From a checkpoint of a small multi-label image tagger.
Model: 40-pixel images, arch vit, norm layernorm, activation gelu, patch size [4, 4].
Rows from block 4 of a small multi-label image tagger, named by matrix and row number. Rows with one number belong to one neuron. Each number is 500 + 50 x the weight over its row's rms, rounded and kept within 0 to 999. All counts start at 0. Numbers have three digits each.
After each neuron's rows are labels from the 100 images, of 14976, where the neuron reaches its highest value: "strongest on" is what is common among them; "lies over" is the class under the peak. Only what is clearly more common there than usual is listed. The data: made-up road signs on poles. In brackets: how many of the 100, against the usual share in percent.
# fc1: MLP up (model.blocks.4.mlp.fc1.weight, 1024x256), inputs 0-127
# fc2: MLP down (model.blocks.4.mlp.fc2.weight, 256x1024, transposed), outputs 0-127

fc1.401:453488524458482522535427500585454463456503561516560471530501522497429486535462564547456502548575453416514497558541524437511539533530512483524469449455472478517483420556446420495532556580438520512443456541443464400445498544501449559527498510477441547457419470421507485422562512520437454384514507509470513497519459483567335450459535514468466459417495508413488466501470543504507526529513
fc2.401:438476568587448482452481449582501531450576517534503464497413462557498563497412461523479408462512496432497531584419479530478502483505530497391441536558483525539509493476495510507494534490439474497548567437544484449537510399511614489521509590483556494499549476437565480449420556445516557513571549516563517497550438453551527586407529489545536527508518468400479457570582379510476573544540
strongest on: green face (43 vs 7.8); E (27 vs 3.7); red rim (27 vs 8.4)
lies over: face (93 vs 22.5)

fc1.98:500495477475548484470501434464590488565552518461621467595584468435432495557477488558542446516470529439510499563515499442519406538570471537531499575468576498431532466582466546534515575434407396444538530560549532515526463508456558476545524566438527534542548508539445433550536593484454567491485482420593491517544581456508587502442458479504529534576499504560536500553515545523487462466523
fc2.98:466535506464496469478513468484509498411418507509530431442492500451528476481447410532504485537519501542490465435434427493529491467615489471478540466498396542525446413525567524455538516520481541496504493485381488421501509518424582501513507481520468499414452336503489500475494564529454432484525438465531594439453546463567499484564404482507643469487506513493453440580608526454460569553459
strongest on: red face (88 vs 8.6); pink rim (36 vs 8.6)
lies over: face (89 vs 22.5)

fc1.463:501479446430482551442562511475532580537585463567499524476513498435573557500581518504456536433559591558477438451448506532498486488403526562481617552486533501515568542344487556406507573608384535501591389444422520471579518479543552503528523571507501510509515420438527582544443446549439453489612427419577483464532501479460372471515537529459505441447537556564546524541501565522516396535501
fc2.463:391516594503459538504473598582579473570539447475479537480390542412514533436536542590541480494519490421576516431476508501431576574584548511530485542460430478538450428493406449589457509405475526551515482461514418579456425440542460484469525554497584474452529501548440451500548607511519546555530505495421524483466466507428495494536542484493449410523596368560543505496458545382467485484541
strongest on: struck through (98 vs 14.9); white face (45 vs 8.3)
lies over: symbol (26 vs 2.7)

fc1.209:483535572515448566454517518550473513528516554481534541502453524506564420484517451468552578569572450546425606497471463604597456417489541537590505396523601502501423456583482412484504542508462476549502489486488475552550501536501609567462454491468513434472548532486465481519505397518493573437538491416495444545504467564491533480513520468396446484461481489581461560506506499457541516481547
fc2.209:452512508458499448492520445451531533558613492575567463493512453617479500555613431373510529440511487481518494483425600581498474440509601476571501528494532446441593556583544506509525519492560477451495412478568507494492500487477490504522506435499484546497480553552463524447499505544445510474486423497574517584458497528531498499605514532531637453499520538409460521533512504447534572461521
strongest on: struck through (82 vs 14.9); hexagon sign (44 vs 19.5); grey face (38 vs 8.2); face: teal (25 vs 8.2)
lies over: rim (40 vs 9.7)

fc1.666:528476491524450518419615505404499454533460502563485466582515560566429537595456574559469556573502595473542541417545481550532486487481553476482496520517575510560474538460496430549526530471486484555547582509497535548497519451503471420480489536470471499515375451496574574544477580453428516467435498481462453501432422530557504513468449543534525481488472546558513553524464494499463413492615
fc2.666:468491453536430449552478510488560518469509555475538459473505548487453437560535453473499472536458473449492557455418386395511521461527449479532519469481491531493476418514601542490506497437519522485543516506525536522490357541529489560455470420438525591510543487555553637472514453500496458463493537501542553474580421536406493524549602466500527496481445476508546474537522553548616458473509
strongest on: square sign (86 vs 20.4); R (33 vs 3.7); red rim (26 vs 8.4)
lies over: face (51 vs 22.5); symbol (39 vs 2.7)

fc1.453:515544525529545481564491472461579454543445536475495469514453452510512490466519459551481477553449451440381475526624700507459428560495527467532605432520495540480544492568477468511597502460626491454445413541550534409534512545527546564554601420467424476453498479516495536463558485487486511439429498507514515447474457494473524506480481437484569444472484573433527540380568387569524486552449
fc2.453:419562520554536509450530493511448518481522507501534527590617550463497530550567526407480535545467554426430457508486479635482463556427481467421515601503428446434478497471393528435465445563523473528474532519478553527470542610443573357462442571468498526422523503486426482546535506440590543407462456510464507532409528516545492495479583456441467455481517540532449484520466405599496524565498
strongest on: struck through (75 vs 14.9); triangle sign (61 vs 20.1); yellow face (27 vs 8.4)
lies over: rim (30 vs 9.7)

fc1.205:655535563538563465468489439627573425491438552481581453508463557448431510458532506526489570532416515461498436560521460541480615582423505444497488448530589537582512496491425487555561508481456518452481540506501529517483496504467425514586496513506534458388514519532491521484516512470427522511642574539619547452496543476518458536446578559540425482550513520484492560570516526439459422502476
fc2.205:492516451486547494503447471503508494496395541533517380522485515468517475550534449492559394454567581438496529475440519509621497548418421590553469461511478499417400452542563553458407479561540394442463529497439426495534545487534547487433481600458515500615423443524464455476572574540447458536476499502516474546497519408493465505454561484429493412520591577432477528547461480465392518465480
strongest on: triangle sign (71 vs 20.1); green face (65 vs 7.8); purple face (35 vs 8.3)
lies over: face (93 vs 22.5)

fc1.342:579446520450468540510528477491488508436472463463565460444560533455496508470482474588525515557459435487466526466578568496591516432417464468448505495560499470595484577568474502459530562526484466521469527439525506458351566475505558468578467523583499513546488454463550458514504563569552458544474531428549379538502427523565448509552514460575490421446481524495619526365445470530553561511430
fc2.342:487519499425496489520477417519520439453490437500476501509491457471448506518529512467576519500482464536468474517585424455588597453579529472534386550531475430568469541427615497602441464483555529572550484438523598533479497519496504458529441468415472490557572498418472403507384476465452482516568447557549590437531466564429531578514525511461535494410588496556417546473459423554481539502459
strongest on: hexagon sign (73 vs 19.5)
lies over: backdrop (98 vs 64.9)

fc1.708:488520471429483508546493468453531573544498515499531439512430534454463481522542514588518605544479477419519518514523454453452469515536564402509510528486525484557472619400547360358462511482549510518561484474517558483529468488460522510495543525467523494558481447554521465498379589488532568554553433437451359426523487415505454485498565492564450565593517478454543546461469503540486412443460
fc2.708:609426568531528469529431488543511528516447526495509462492458509431450547477416561549468556461558453482506575599502523566508536571522537456544522521430503499451423482363467445522438593526516425483569445485605461502603505462442529498348533493579495522498597525591505435390478507481498539516581550457526490446499516579453485470425474471508613485412550415496559515529531529545533491440494
strongest on: hexagon sign (58 vs 19.5); white rim (46 vs 8.2)
lies over: rim (30 vs 9.7)

fc1.416:462518450497486537541418519498578468406495588508514414429457471501574519422522490543438520479512649500404499500543544591468505516533453461497502340525524486450420528377425467408508463520510590441364521547494447471488459496509470511531519547474426552441536467666433451479559486486531489498459598532428576492421534486534497490444449528487561482491558451555534498490537507503541449458569
fc2.416:493507556453526535438520512484493528440433453422459441483560417505526443555515449541515449475369434436547501547541620477474496436413467410511465562515468510508438350508564433412475517503504474525514490484473538432446493584508533501475497467480534440456453612444556530538558471528473552415515512450557547517565458496523528442520518540453477554530536461470468567485491436511556371465419
strongest on: struck through (99 vs 14.9); black face (41 vs 8.7); purple rim (33 vs 8.5); rim: red (28 vs 8.4)
lies over: face (47 vs 22.5); rim (29 vs 9.7)

fc1.426:468529472527524489570528547597483445451564513422436446607559457530554565459572486401501456452489433538480513457575551472497405530461515526479437485456465507435554584455489493561522481531558468466486488532419575419483523504564474501469463491520432466438511499469515464432574525569433463483511403466534463488475525482523508515473547492444454499454500541508501491469474434520473543572521
fc2.426:587522539392537544483533380529596534539518419468483514497444577455498468514565575393420391424446508495507546514441413433401557429561505454462414514487420569496503594470498419505554522554497491587416535509460513441473598476571532392540525522498519506434609470477600505557491542505518540483496570505430568477529428436568574437464578589481489538496532582502511590409503471448496547533409
strongest on: ring (49 vs 3.6); purple face (39 vs 8.3); heart (33 vs 3.4)
lies over: face (57 vs 22.5); symbol (32 vs 2.7)

fc1.652:570497466513489418489489506517547426475552436518497495549486532521531432549482493529527445478607459496492489496533598558332568572552539509519470506509399452544480589468451455476388472559453559565540434581422477427491503552456518534551509536514418516511518548392483545597380496510551490501493465451455509523530554463466448538520546481454481579523500635521520501460536538464523419580570
fc2.652:475574581467452466551509429499551549513465585514514474454512534458569479432496639477494434425478412510371497461489551540503532546397509565576515398552532524439507505548549530516500458511539471495479521477513458545528574557576417481498497601469611474536557501566507435483614524450420484563471566511500504528443489568481611562490485490477461463478461543470544583529525507461430490465467
strongest on: square sign (67 vs 20.4); bar (43 vs 3.4); arrow right (38 vs 3.6)
lies over: face (73 vs 22.5)

fc1.594:476537503516474508469472493500516429473495440500546531528467468498524490530568507459542590484460520509468520465495419537417471471535557453514541558530526483538375349588534462597643606461426534521440485563516484580517541422455493508422563585559548553436544527493500483525472518501588526531476475490534490420599440463492536543487471543478570528460458499528435541476458497476545492495444
fc2.594:472543399484475506575580432581518580466448551484454526492493581526548466516465548626493500466496490495576473429485463552413429470557477522607479520471564497545506515411522514395442466537566488423427514461494452489418510495519470559437488414504504526518581410559527442576511617527448533407516444482552529556555598485575522549511570484576515466553491485492517533629513552441391533505471
strongest on: red face (50 vs 8.6); yellow rim (49 vs 8.4); blue face (35 vs 8.4)
lies over: face (90 vs 22.5)

fc1.172:490526505545500509543536463495578540436506455537476443531480604652400478523420500534508455578464477546496468455520494521507386546539459495566459537475520553514510562514463498453439528451435445457408491501541485439434578543532498467485515465476566573437581621519519479546416515489469603483505554503576517499482434545577528527529432493514520407487404524469485517571522440431446517584482
fc2.172:466561449582468550477549468558455452557426480534469572454529553438532484546510364384403444505521540457456601518481521470393549514535494607389497420584503515486529479468501466526525520577608449439431473582451589524495514528471523409470529525561485467512459466563486550472556430486465524512519567566571454435544568486563540519462595545538490445541397426542398516544537547497558459506483
strongest on: triangle sign (70 vs 20.1); bar (50 vs 3.4); teal face (30 vs 8.2)
lies over: face (75 vs 22.5)

fc1.257:579514422615455533511407481424485483566490497567511462538391460450514648479550513550492514445399540525594486406555624501473544469544518541550529560455534529522373485449454501519524386552442522501535420562485578438518597472487556473557529538493510585507490448471477543490545481500497490472506480544431458476506519427537512499552504472466403485509447482456373536482568438567514563623463
fc2.257:514519469439540377447501594525491536456546545516519410510517525488454514526484469486503538557444506423497468576518478505488537569646429540530531481410494455446534510571386566502512481508428522423537534447507495488426564426497508513502435428408513431562457521560471406545493585549478484425479541520449489528554525527607604443558529558493447454511486510509476520602623580513504441561432
strongest on: green face (70 vs 7.8); white rim (40 vs 8.2)
lies over: face (85 vs 22.5)

fc1.8:524563536484568459440512553471514466571471459436482500510551470465494485448587531511548470521420395519484548531549383454498517570463608420526517441465613506480489478438446450564454488499523523441592417507468535600549546487588556485532476516509492515565521487555515521483596402494476466569448465540386535592501559451624484467485520477585583487583488535557500546429486466481463473517517
fc2.8:573480504444610481467506468434481551457531416545526491554535393623523527423579526554582454561426447527537504570506442520418422468431495414415501508398502416503470508487619495528489382503463433561519503524561493475488521512517544589503460485443480413494552484441453516521543524479411526536466563515535526472418456529479447442473525494498475593585585502505516498538461498566492443431514
strongest on: green face (83 vs 7.8); triangle sign (62 vs 20.1); orange rim (53 vs 7.8)
lies over: backdrop (98 vs 64.9)

fc1.582:430521476444499484509365585488475519503558423366529442520502492517502552508564593457613531435427586530471531490511538520529471470532522525551538476420454462561475461433534548557505558527463582455602485529519547472518516474564433513537499484460516570482483451541486516502457437506521531500502510580404506507424616509677436537518500486440481472521499520481507527489476561460494508574536
fc2.582:506459530479545473552465434517514558470495473503507457560544542550512502496427462496486425461522476475575482489558489543434557550560487533554415521420441502527524470433497439588573532534492465531478536503564423446530483494516578485571540490452538547438534486564616397491451524444559438457536469480548458539498511509525517587485430411464561513476512501514501483466561546495570562579495
strongest on: struck through (68 vs 14.9); circle sign (53 vs 19.7); purple rim (43 vs 8.5); face: white (30 vs 8.3)
lies over: face (57 vs 22.5)

fc1.597:464483493535527462539469555540608553578500528474466512548449474495561591440477537439424521426525518477527536551484453480523554470473398462428511452542392532324480570453452561455546431573536529431569492546565538523513500466484505497402527507513462477513458534533518447403504396532569456557456527613446560536466529509558431570573584512589394513429548588400537561434505483466457428503482
fc2.597:513441502521513488494418469462506522482474468591499440467493430529595471505436439541472438526458576558575466404461481521548486401521532555499403552513450365520480393468537426482453498482470441456503463474350472486471525524602448524450393475519490509499478573551476491548538537486448588505463511434565449513483448511457502488415479416552491520467571511511478399507485530464436545514577
strongest on: hexagon sign (65 vs 19.5); bar (37 vs 3.4); purple face (32 vs 8.3)
lies over: face (57 vs 22.5)

fc1.73:497447528561567509602601491455472520543430572515492495544505466540511503534484524469525579559537438575520533514478398532505466576570502580608452525489506521456516403521443467484404455540393458561412460522510497546517591527392496519509490500465568538477502433550449413492479563460518489498451496526500443470545557516519545566517483529513526554537490477531485455446524536573646536474437
fc2.73:529452474559439493392394569476367522560528481555425531503485500457471513516483507478489562486484503480469461490502502491509492480440502512522509502551565491465520476493561585489572484433481485519486535449397503477531417474467452432482440474511489489504531540450423458506559496559482407531479482529505552504492536414539406493441545490455464419525385431463524505539553546481414469345545
strongest on: square sign (83 vs 20.4); purple face (35 vs 8.3); orange rim (34 vs 7.8)
lies over: face (45 vs 22.5); rim (26 vs 9.7)

fc1.637:465497472496534503572515482481483509466488479565499520552490505489537482537476360523533602580498469502552432515306511568545461426491447443406475433498493410510501540551457563482471481517334488589465516513435510436553437495468507535505586418438442458460602521456580506468535583529512476506470575445560431485471479446471512619352508524540516506471438593462572555517546558527473518496491
fc2.637:496442421502542487434553447508462489525457508566475626546562444553548406499530463532560510515490511515475456513584527477532519577443471523545481474469572537545528480465551521460535463459489516489479503388569441514482489517331477575473421492412431619465399477496495439524527438488531457500459479521430482501500542562495531457527614583539469421487410549419491542608453499517567435524524
strongest on: blue face (62 vs 8.4); teal face (38 vs 8.2)
lies over: face (100 vs 22.5)

fc1.674:477499511523476434527430601566465445546500529480456438509501503559523508584509489550544531469407618542454599388407463598470501436500572572559541436525481545387546535474509522487463606478545464496490506564468579532492515566503513535471583558487538441500411523606491529556448493478543431511479445554496524421583454504539528558545449467464490385482457509528434493536494485492594566607534
fc2.674:495486489525490505508552559473500514490547546485482578408403532559558620541466430471517405508482481460531614479543530537477573496494500480516504549504320534551422520525453515513591497520567461512434511574507562503537515464407444587506509509522456508509521443541594496564500453581469350502578420500520542469499508475615511542524462550457556436488444513488461422485504526531528485614487
strongest on: struck through (84 vs 14.9); hexagon sign (54 vs 19.5); face: pink (34 vs 8.2); bar (31 vs 3.4)
lies over: face (70 vs 22.5)

fc1.34:489534536506393567461511460479551406430441378570513487535518406381488454463494509474473576456542398499531502488507552457538551510530580576500568482524614407588454527441400434549572482526456488482515440545614518476532470574563525396505457484464501597541517482522476520516553508505527528631457560524460484490530519537504451390505490443498459558443485493532572493491575490497505508458552
fc2.34:576559522392464533460550519520459487544474482401560503486474535455468486550471437521471465406488530425500556560417463491499533488472509498447469436463534545451515539567579436495523553435565510484471485480484431546456449421559538484476455490469530459476516544495419545519437463499520532460509565477440538465550455517399559576501527547474505412450551388523484501511520443516407428376590
strongest on: square sign (75 vs 20.4); orange rim (25 vs 7.8)
lies over: face (62 vs 22.5); symbol (32 vs 2.7)

fc1.175:490448506559509552487431527532535533546498406595548464493564468488516470481485455591556387471565406524521448534423513490427510634531467436499477561575472529517452442494515464533473391518470478472483493500490551532522520579433560558466627523529557498546458460428536482505562584464575484521529509498571548463490549420496470492483502510531339603527460496490546503459522443510447517507495
fc2.175:488513501575466484475419450566503436406591541461451529570513485421502619438472557498429470525504520437477418514570429512558437510476463566498530489568510607467527450542533519524498462383479501514445483511520419490552536586492417596441495576468460496533551475390479480451496412537439442540489469469549509477464539498485524532475481549422506495552423537463518507476607555558550546531538
strongest on: green face (59 vs 7.8); teal face (27 vs 8.2); red rim (26 vs 8.4)
lies over: face (83 vs 22.5)

fc1.376:443554509494533527538498529531391389556506522619489545618519515419485521457519466564558405472495535523422456505506515515556466559431524505465498462561411540431522433410573513471429466565448561523632425498529458509548428585536457539519476423429515445499593516473549531337600486538531460537433502570538565554461487463499464519514531513477556427486541493490509557427497466535441444447439
fc2.376:489510499566512553459507552518441443514540553451575398434490492540472576464555547573524506505512423571536473541544477610559490532499476524464475520437481511486505541520407407451554585456398524503565513435511386525564570412530506551584458520527426433475527419485505439546486531478448531530556451493470451517491473463479509523435527496570438470467497553542530416486525470396568490503492
strongest on: green face (94 vs 7.8); circle sign (42 vs 19.7)
lies over: face (77 vs 22.5)

fc1.410:429518520530534510522458521550526549502457556448492574435516452549480532471510472452553344583450463471377538529456518502554488504506515425503458473527503539455511562502500515498501539474368442502436444544414543468531495521484555520484433492452440368557506482554493492405454560505396545488493527521509524514540504510496482551505413535475668503466416454512465497542449463503463584523455
fc2.410:472479493551493523554525516434540493458442528488530552568367541456507520473463468476492527486485441485463505404502499527524535578532612519515519464491429531443435468540450539553531560482441441452474437600540495501551584482503483421552498456655460455517595484558506598585574540552434486536481440484569468460514517445420525572562560424564559458569395539420446546490472546447576489485469
strongest on: ring (62 vs 3.6); teal rim (35 vs 8.2); drop (26 vs 3.5)
lies over: rim (38 vs 9.7)

fc1.219:509518385475574609466513386516525545480458469498485503531467433502478610434518444493477511451536457480539557439421482479465542513495473502522509446518483481483522483367524496483602497569518473493550478533540507535560467580457573445548582479460484501504462496508528567433485431483464476573516384577533451488447418484490500427471440520445547486442573510495488510484483465521556513408573
fc2.219:539483561480415510529476492483491526456478570550569448581514534520447627523524532549455508617523513490536464433483527447491462499508578479566598607512559496533562432389471482509517602497600581558451508449463551509538426462455474408552538500590489531431439433478475536517479465538579498511518545515497503459532503508472526429529496382486490479526486489542522503419509535490644484420494
strongest on: square sign (81 vs 20.4); drop (44 vs 3.5); pink rim (27 vs 8.6)
lies over: face (49 vs 22.5); symbol (32 vs 2.7)

fc1.537:465506443524608552543546520421481464510534556455462464530434574552596485490554541485387489487483469501475548556527346557514514521556525522477558491538536545487440468511425427533534515446425471444536444560528476490499507534527464553497536491494385512615484472469518458498600531490552586454543482569505489479564515564502627507573484480542586592590520541481421508516498469550465527575481
fc2.537:497509533554435442419477467484564565471416479467522570474468535513456481483502374470546514462465548462494501532518471545473446555516470471418529567457518470547521491593583490465537474516595537538551612585592474409493567491488455389514524532512486503563592505466537514411549447463522403503488469528565443460472517539497542564520449466567494404480536400499395458567500448415471483574466
strongest on: red face (76 vs 8.6); orange rim (26 vs 7.8)
lies over: face (100 vs 22.5)

fc1.682:556487411553490502515564434556534446491529543533458537527474557515468473478494417531476467429518531470605429465457504533548574461591517512506504448517489501597423563508522506543449461398463542498539549520521400523559511560503478516487428513566529520421663526487535491495477548436529536408547538495544553538485542534491503538504534457558649492453505578515466488564535485416469554556452
fc2.682:467594475519532531532535563507400544528552497425569522499459465591408499559528452491504535442524583526403568511428435471495528554483532538421436473581463432345563530454500479453425395459566539451471487507485522554478572503414478521480479499505551540477454537529537470512490410487478506475522586539619450408585506429408512518503446538471519471469464518567472428450500511483486499496540
strongest on: triangle sign (55 vs 20.1); pink rim (51 vs 8.6); arrow right (41 vs 3.6)
lies over: face (74 vs 22.5)

fc1.85:470436507440561484493484510556515443507558453530424504505422539435473542471449573385559451561487473421511460508545494481584479480486483372563488440547542565499391475550587464497468421500530500402440556488548533438552469515444501484475550472447563511655433537530589478509573524459508492422500482571513542516506413438501437437537481424450451588493508473464397516485423438507519631514533
fc2.85:552519541469466533403441564465597470491530440624432476544507471507490471533553397444570493557538392492437511462503524511518603513480472469449521523631581594547479533582569493547575469485506518466588599446415535455518486455443368557480542543455521503468386457493496467462495545519485511511531480553546512505455565501479514409544535502549431449525491533509517569534542524579481519602568
strongest on: hexagon sign (85 vs 19.5); pink face (51 vs 8.2); blue face (45 vs 8.4)
lies over: face (98 vs 22.5)

fc1.715:527486588569499479508596540537507422421514511531404580583517603494431447499518437493565543444602464520532481535491480511501534518499440481444521508442435544538354504433528506527513540359483482463623404443507508633559497578479464548532548576491450591493496507500529487402444528476482581484501455583492502525467489529426530521496498562562553613462540455511483466410483511540485468464508
fc2.715:495440458490455578424444461515528488476537465525496528494445529560570529514472399437528491560464466487430524531476496452435538499559429607523540466546529432447572462526457541463491511494571537493550542494604455474492596560526439454478485454553544495483494510535531418475521499606491545541524543487633428492555476484637516562521548451557489541548492518525467497434350493445471475523472
strongest on: square sign (100 vs 20.4); blue face (31 vs 8.4)
lies over: face (53 vs 22.5)

fc1.540:495572492520472544477489412520536486374525475513496519526451524458577538486532494510511480500580443475449586501458525413477543546394419482477483464512571557491546452476504483493458607629478524570449501447486487433530463448443446531454603569452527503560480485508583382411419538467504563509467494568525514516455531460481418484447501459481550550435616459506505480455585431389493462469531
fc2.540:537483444480437478502514445482527483472470556513452478604595609601505475506554520586535437485504489545488468425529594544407505441557482483432454507461504601562438566586505512381532494561554508489439480522580466526467507517481450581483442479505550539469525500541563499437518539414470549458519478443439522482577395480570462417516595585490529551558524510472491419465541469493454505522592
strongest on: square sign (71 vs 20.4); orange face (66 vs 8.3); purple rim (33 vs 8.5)
lies over: face (94 vs 22.5)

fc1.408:497412450555494502473488498616483405551507476481373540492564476370523492490566561543458446484454592529450524493548539526434573470394447439634472517557498542569538542554514458498544509539463419471436458435478458453479517443464527527472468533458537540540491526556426579493384578495488421524487528480448553482519505444580485468490518589481455484491554491469391537587411538495591542438514
fc2.408:449520486533480488506479455441542553521462395534496506570626561561504477495556597529582595490335552534464548451491519536534556487455481483540492512496514547492455556480506539462575503509470550472549523514577653452486492478522481458471588477515503507462570508501611538452456402587542479560515488497534530471511553426414480445520500451554591449514547555430569594523486468473460529525411
strongest on: ring (61 vs 3.6); hexagon sign (40 vs 19.5)
lies over: rim (32 vs 9.7)

fc1.349:493520501565469458521490515493441529549475435500509471593498478432566509503504391538540494641506552464457465476453446428414465518451446460504493399541470555446573441491503529476548571497508563486520534434534479504578450403467609494444524490598565586519405523559544554436412443510500566454563458520422517451470489462487503436516510550463562625434459479519506456579532475454551491425620
fc2.349:461575469486504459431458592462448548543500545573476489527530611510507571533543485545493561593542484494494426437569481491448599563518410524554497519526587578450517450448522488480545513494544514428530449484561515529516559475608489457414508472451494394553507535428378534535462459438563510556406478521473552517578462489477522518511522523590423478554517514480551430463466542475513527615489
strongest on: hexagon sign (72 vs 19.5); pink rim (47 vs 8.6); H (35 vs 3.8)
lies over: rim (38 vs 9.7)

fc1.595:535518509513533486542516459436517469485548449414497441355447437596444429497535547532528421472489457500449432523502500532494535600419465498463458460532541491512503485516473506495491461455551544478462458498506532547432527490484373470550528506506483614630474477416447579573532440530610408515545564430509492606452502545554508499578487450435412569532520488516557426399547447585627481431577
fc2.595:538503485480558448470585602454544534423479538561551444464513520552513457497613562519574529406408445565482562536597419540471473437550521472534509490430578481482467598483595516569512499484480467571552513503475538441529563519477547478512473572478500504540607431483468489467511525534420529512572542594487549465487584455502572394577573478486499530372456474483518439586397483524460518511528
strongest on: hexagon sign (42 vs 19.5); arrow right (35 vs 3.6); teal rim (30 vs 8.2)
lies over: backdrop (98 vs 64.9)

fc1.165:587524641532438548497567438493458465468531511568482497578544444521482543541443565510417404494493472560463565497478602425448520541585551629538490574540445621485484496473513499538486513558533475482584493505505481495569487515588541461478543525454499487510520521507589499460405535504545500542414555421479523522491535503445457513599469557556497476578448551474502462551590485553512497437492
fc2.165:518476476437462573464504524524488594438486472415565550467432481462476598535455547559401539477549502418535554489604529509524578546518506410442515544505591504529530508544522497445482552512577574458370529540513529546410517440501514500454472551416459529557548420408462567565523500524494523438556582504479484485464456454416486468555502529438443406440526439445517508498492510476435503572600
strongest on: yellow face (83 vs 8.4); arrow right (26 vs 3.6); grey rim (25 vs 8.3)
lies over: face (90 vs 22.5)

fc1.712:411484441509496621474453526481444526476510473498557495590570537540500481617509554526530522488474482469473647431482509478416563527507457501429552523486536470516562460484499499593472408532517476493421433525421380413411482428501504523414450471510424495496587470455529563455497455509422530497469518426539508510418496459453538465403473510533506543552516514430500528521542491574485446594354
fc2.712:562489420547505506495464463447438486536417526466523469507449545471471578467432484574460479549486475526425535537466523562537524499559579525534545484535523477480507561447532459466488542572507500545445503483478512558463478439555448460375507446537506599505561534570434415431456430524581523534447482513513519511494473490530460440523508399544563480525450522499589470573479585410524476428448
strongest on: triangle sign (99 vs 20.1); white rim (49 vs 8.2)
lies over: face (45 vs 22.5); rim (34 vs 9.7)

fc1.67:460481489528479454509496441466504455497540485532468533475464613510568469534551517546584461494521445437533510404472420541546531447521459403546483475481433509477505432533459459527550542484557477613479417476562577451484508473559393561509512456476593478557488534562501409471480487531540421450406574438596588550456527599586479567472472550495501428519567521465579498633480454492485498533452
fc2.67:404422457486558431526530452541489533423439601448552530477403463491499521476471511534461502564594507452473458584556565443494503540547490504441451473497483467415529529536462460444430580435546426389539394500512503608476502568529578397541459540475475514509516532506479549476413540537430456451546402567496533468556486418486419554528456494488552496580494334521460516519528424584576516472565
strongest on: hexagon sign (61 vs 19.5); yellow rim (48 vs 8.4); blue rim (41 vs 8.2)
lies over: rim (75 vs 9.7)

fc1.345:555573510511492517447467495574488500471488541580451567455486460412570486497592523483546472524427442407485446450515504470470547516560549493479510364465623488438539551541456482548501437485466601402551523438577506584590493527506532431455626583547515487509533448485475535403553504484484471457496547471480548511489508510491530524450481493468525484466400501531486577470481546417516539571551
fc2.345:419507540461471546586434478492447531575597516432482475495557514507518558541509388482472581453437448505466467470521447476462508554452477582459489493533491512510463551521455502459520428555497566525544478499577443505603496472416464497437403519398534426516479522524385565476479577451537512481474483441469527521512494461482531444437380544443521496539434481443546520505520440539532458490549
strongest on: triangle sign (69 vs 20.1); red rim (56 vs 8.4); pink face (27 vs 8.2)
lies over: rim (55 vs 9.7)

fc1.482:499495426455607516466454498520482493429378473554457553560530529519465583471452446577554547459519492355487408493490552528419426540422547540459517483472532555443581475444477509457563615465512463491531506432538487444498547484570560500572481520517516492631532521499520503433380445477499494514480435547527511466457546455579510469457471518464534380463486488495517485534522476549520469593492
fc2.482:523586504522537531507557532444519564497465524474520482523466612598557542474505437487483503544510501455567544457418456610477474513567481430448447451450518600478485440409438531497503523515398506491466555525500461517479438487517528468505387427625498559484637593545507507542562577577551537455502521446529560434471505527481510550417447574524479567560503458425488512413498541412543450477406
strongest on: green face (98 vs 7.8); struck through (47 vs 14.9)
lies over: face (89 vs 22.5)

fc1.206:585432558528527513548549533522506426519559547570555505501535481548556429464554503548518516542555487584452492467452434419583576490483418522614507479554499520568537497499441423551481491410388483518527582541493517468557518553432491525587454513464537410454492476454453523476515491562511407391433532412494433505545511484498638502470548465571530455470572455481540497547493409431507541448406
fc2.206:548482491546561552483520478482443546536469475474478497486476450449573502534464531438495469492496514520527537501484463447454439532467508453591581484534524550464550443505601467529499520488538478534457449487569540595553525473473412515528445495437486537553491564462557525462497497442512610602542447543500527531535452493560491476520515495545406582417461546538568482535436407524499530525528
strongest on: triangle sign (72 vs 20.1); grey face (63 vs 8.2)
lies over: rim (37 vs 9.7)

fc1.161:420524502465476497513515493458516590558516490499569453553556490536489525484478488569413456509548508488506519531595439452482519541564520585459457507501522617471450519495464532518488545472582511481536526512643434465431458451546443465465452500523595615440548440483424477478534476454508465418490548522574549488380595450574554468465476544453497548529497547437517472568401475484619502471515
fc2.161:537583445493453495472499558568406514564403407473502523570515464470495554471547517440479569555502520527507505455510459518441517535492530613504538372513457522506566548488479464524483521451472582569463354412523530598533536448484429479463504474413536527557510534454476444561527548484441456533527418493531436484492556473461489490398565579472488502535500498413473460542496439446560491498461
strongest on: yellow face (80 vs 8.4); square sign (48 vs 20.4); arrow right (28 vs 3.6)
lies over: face (76 vs 22.5)